A small masked spectrogram model, trained from scratch.
Model: 4.14M parameters, encoder norm layernorm, encoder activation gelu, encoder num experts 32, encoder patch size [16, 8], encoder width 128, decoder width 192, decoder layers 2.
Data: trained on short pieces for a synthesised band: melody, chords, bass and drums, 84.1 epochs.
Rows from expert 12 of block 5 of the encoder, named by matrix and row number. Rows with one number belong to one neuron. Each number is 500 + 25 x the weight over its row's rms, rounded and kept within 0 to 999. All counts start at 0. Numbers have three digits each. After the name is the row's rms in percent of the matrix's.
# up: expert up (encoder.blocks.5.mlp.up, 32x64x128), inputs 0-31
# down: expert down (encoder.blocks.5.mlp.down, 32x128x64, transposed), outputs 0-31
up.28 077:462491489479566529515475509495466526498534507504492498421518542500467559509513528476518470529482
down.28 082:557492522499490434475499475516518521497518504520505487502469513478502507487538485484482545495489
up.29 078:479456505485520508464451503490511461548499518504489500505492515513567520505473527464495458525498
down.29 085:512523499483547518404502487464517482534460469484517506506504492508454498500517503504474492485522
up.30 084:488513512483555490525459490490516559470486511533471474514482515491523507504486506525505443479516
down.30 089:498487508537478512538503489464507481495487483465498503469531481471493473436523501513511548496451
up.31 099:497514502509541479495490520500497531521509497468459495483507481506529487500511515505504515461494
down.31 092:528510506503521497507510522481504507475489560497468517500513488469501576503457461478545494481508
up.32 093:485486494487519505484498489522501495535509502494496507491501459506554515507449530488511468554485
down.32 091:467487479485509507450515496492500455523444462482504523511509509500503572465468487495480497499537
up.33 104:507517509455474503468491500495487505491511507533525497488491502508507509498457547466491509523494
down.33 104:462483501485521499455510484500498509540502489471500508503511472513485514538504542518506522531494
up.34 121:480490493514511509512532506507501542512464493482458482485520440502484489497480508494514473532511
down.34 121:480481503480500490450506495488518472496462444454495521540524512489513476539519491482511553493494
up.35 101:488496479489501472534524505536541506529531511457516490513528505514539482444513492481482523526493
down.35 105:518506499450515495482500503529511514521515518531482496490517530492495523514478470485501483487495
up.36 089:501460522481544503476502494502505541461490513492522495480504558476535501481488507549500551519470
down.36 091:570499488531470478569478489521483463474519522501514489475509514471530488511504503489495484523454
up.37 077:478490502488541494499452491500477521477487509497498500473506528495503508472448513568490483468481
down.37 079:518489503514480509567496513496485502492526470500484486461496491452498565423498484533569525497496
up.38 120:498488487479524509500501500529462519532491490468526504503509476505529531491429500504508500532509
down.38 112:482502507480546491470472496467491468521449447486478494511504491506516577485537459494546503513505
up.39 091:539496515532480502506517506537507436532456511490543494538499485497502518453521496498488490490525
down.39 094:519524482487508520523497493524481488514505491530494496486510511516502487511509522495501500503530
up.40 136:497478514479523474469528487520451472501480505524557508535499482503504470449447513496491477560500
down.40 138:507496494510506498584490517484496459541535447507486475482543489501493470490491465539514534499470
up.41 103:515519489457542475480446497482474502501545510512482486497507478500518479477472488540484488480510
down.41 090:473461480488486498554527506472504508474503489520483501486510483468466521454498484528560506467471
up.42 105:468533514469501513503540508504481471510482500487468515482506482500499468491454496505524546545481
down.42 111:478504474501486486596499477498501482450498499509514532479545515512492479461477506513469508505477
up.43 068:505527504525435484532476506468488510464535501534476505505474492500464509517488501428498523543526
down.43 063:471519494521508504485471488540507522485504510484524528485511479534480471545458509518487496496522
up.44 102:525515524464527455513471505504468512545558496451481506518501500519500488490505490477507575499500
down.44 098:483506514496519519464494501523485465527512492507513505533490455525522549546468500479542487529510
up.45 074:485508506482465509490466494489506518513507511546492506469488477503549511491477504578497469522505
down.45 087:502483490502526516517474502481501506524450526477491514505515481523469533441450491505497513504524
up.46 103:521466493506504535523503510528490467516486484419520505521506513498498511453488471522503532467514
down.46 106:475487509513495513506502503476488482496462509476468512497467525508528552519497479504564489498495
up.47 083:535514494496426504445521501493510438497484511504518501499485488506552511508504485536479498497475
down.47 080:497516508468537510468481520532517524486450529496478484500499510515501510505493487462537464489536
up.48 118:502507498580478490498473512502468492473417498464493529536521491509524476512452491554496510474496
down.48 108:456498505474483507549497479543477460480527513487476485490538534505488555491516494479585471495513
up.49 100:508463536519454512489511519523505539483408509453532502506530471492530508471508504510494474516509
down.49 099:480519530479507511517512485483495493483465457500523490512500498468493526502515499459497513488505
up.50 088:478506530522485474496480498481481515477534500480515510531512489507548445501469511518494510526481
down.50 087:461505510480523485456503515479513511503457494491513487494536493524484526533459485458536486496550
up.51 114:526536482484537485489465491488517502467480497527495526533487501496549453506510464528507486506519
down.51 111:485497495485475489558497486492482496519539521465510500488474486499498464525519515483475481523495
up.52 084:522486495482533497512529519536497463541489503472502501525518468503520468456522463512495513487501
down.52 083:510482491477522510482482501473481458525487513520469500519503490487527581481482480534491486486523
up.53 147:507467521508509520533486500501472509476476499442535509522539504492484523500486482526500493469504
down.53 135:489516532509520484414496498499489499513515458465500469512502507489495509502512531475506496490473
up.54 091:479534516504491516476499522483564467463458486539547492518530494505496536549510485471522503505495
down.54 094:462500518487475491466530491502512495489452475449531518501507471520506467531511559436525492487501
up.55 069:497512478488518497495478502493452502460490502469481492487495557514532518530504500452507484481452
down.55 070:498526480497523494512491512487512522511485505476506499507529503471526502477504484520509512507513
up.56 135:519529495533475516515474514513462483531520503497522491474477470513517453450468505521484491485481
down.56 134:492486504495525524543506478518479463533526509509520498507555487548479524490467465502503491510539
up.57 080:488498463537522498513476499490528519500505504488440496508507544476444495519477523501505550523519
down.57 081:506497495512468484463496486550498457497507521501503510474550479463496468506493506551526493504477
up.58 083:488505485518522494519448503508505495551556515506500513494474526501481460461507532473511484511511
down.58 082:509478487513482497450494510523484470543541489525502483473480511519510568461411482536441500506505
up.59 120:509527489504441510557490511495466521486467511477490513482495480496491498515465501450522524528483
down.59 125:447520496500471500531490503517487492468510531489493532521539511534513472520488496524466497506505
up.60 091:461500517490544505506476488504553524493547486562514497490499556502522556517490526489499446473514
down.60 102:554500534510486510485522498507500535508518488483501505489492504454499522437533531494479514511484
up.61 147:514510508487524503456534510486494500450397499525512516487514483507470523551488501520508498509500
down.61 144:497507502514467482513501501471508455496509506483496486490471472479469452519559552485551513506481
up.62 161:544482502496496500453509501510498493486432495470482492503506503487553512554465495540495475502508
down.62 138:530501517511476497563502505485491439461527504497468498487467491456503485488566532476566529514492
up.63 100:526486531523447467495461497484574520546524499544460478493487514487504495484488521517483525534513
down.63 089:510479494477508516440495490559517493503508529486482534488532518498445490519483549504513515499496